Weights of a small image denoising model: 11000 steps.
Rows from block 11 of a small image denoising model, named by matrix and row number. Rows with one number belong to one channel. Each number is 500 + 50 x the weight over its row's rms, rounded and kept within 0 to 999. All counts start at 0. Numbers have three digits each.
Before each channel's rows are labels from the 100 images, of 14848, where the channel reaches its highest value: "strongest on" is what is common among them; "lies over" is the class under the peak. Only what is clearly more common there than usual is listed. The data: simulated stained blood smears.
# convs0: first 3x3 conv (model.decb.0.0.convs.0.weight, 144x288x3x3, each kernel summed), inputs 84-125
# convs1: second 3x3 conv (model.decb.0.0.convs.1.weight, 144x144x3x3, transposed, each kernel summed), outputs 72-107

strongest on: kidney-shaped nucleus
lies over: nucleus
convs0.14:453510523513492564585533519522505519525501535492495523518490519494500548539516557552504538459478534471511512458538504523557545
convs1.14:540518560528465530552524543562488489589485463551470517526512591533478631471565495502520538517566485464406522

strongest on: spiky cells
lies over: small cell
convs0.123:513442515567534458507490515506557494490483427463490475498536452541539509537540490540516486512465489515498490552476476479460429
convs1.123:478511552476545493486467473486482588576548433420493504464505486540479482435524559471464519456499559556519490

strongest on: kidney-shaped nucleus
lies over: nucleus; large cell
convs0.18:509516493484541527468546511526547518545506514576539542522524551524575531543529510496517510468489478521480589532553494482507524
convs1.18:534545548511515473527470592534494621661521497531513497529590479509488621558542437466562571505438517474466447

strongest on: spiky cells
lies over: small cell
convs0.136:525440470462469483473498494503477485462473465526491491505461469466473511531477475531491480471445490480491484417513538487514524
convs1.136:495546479503604527470555584573491563534592449514559438571447509548496515533568531511494505472486533572534573

strongest on: spiky cells
lies over: small cell
convs0.53:461509487529468514475507511497484489487470479476499502522488488542485493493526470498485506526509486474493538469513492511511473
convs1.53:442512392461476503545527509463527501612533557501502511564514503490529548428462489492451399504515519468468480

strongest on: spiky cells
lies over: large cell
convs0.86:502521472530487476464480497487490472528489492545535486528469490532462462512473474572522490520516520499484599541502484484481500
convs1.86:487442465414610555501476509504499509553515504486521484511544557484454579513495474519425502479463448516494530

strongest on: two lobes with orange grains
lies over: nucleus; large cell
convs0.35:468471500529551499546494525522534538472518476499451490472495507529515516524467507476500468492475516471466493480521502495546509
convs1.35:524418493534430406544375479513495481452493444475479466411494541480474483595568574300420399580470585536476486

strongest on: dark grains
lies over: large cell
convs0.113:457497506527529526478523493512539507499493491500462490521501559532489517505490540520499514495484521572492480473518507502541540
convs1.113:443405346504461510513471520494510550507468509502455484435524521509443525435502505353418421548518460579406521

strongest on: kidney-shaped nucleus
lies over: nucleus
convs0.71:513504531483502499516493508507533499548538530528564518555518499560521496496507496536538493481489474521524530538472515499506471
convs1.71:485515467466490495523494534541452507610510489517506547511508543516502611333502573535409521470603449531573514

strongest on: kidney-shaped nucleus
lies over: large cell; nucleus
convs0.58:508482560458501459561451485491523503500548546510495477525497465512467488492468469475500484482510463491510549501474506500468512
convs1.58:532470467585513544496465574581460431495499430515519494475520658493507538559539540524506543505405492562529511

strongest on: spiky cells
lies over: small cell
convs0.139:518508479544488498482520504511538488512480475510469480484488493507518522506495529469515498510478518468479534465507487504510444
convs1.139:493588591519569472478446426549475629459503490525479471450483528488505449587496538550405507515562476533528491

strongest on: target cells
lies over: small cell
convs0.104:518498464472494545464493510464553536518513522498529523510479518552508540482507520474458518508514485504480551546503503484501542
convs1.104:565557500549505507490456561517482495503597490493465468453450511540510598500438475501434397517536498473577540

strongest on: spiky cells
lies over: small cell
convs0.42:480482520504534478462474519494494496512528501522551508560505488526474499479501528512518491540498442486472561523497503468455529
convs1.42:551489460462568548529501535553491439537496567512542541514455487536545490532514563549531536501570481597485499

strongest on: crowded
lies over: large cell; nucleus
convs0.82:494546490482423451475495504472504452516517476483527491546471522466490480486500489566457480507503482461508469485437505514517473
convs1.82:438510474437460562449473531544560443491559552576496480482514467526483536258353501499460533490486518508538484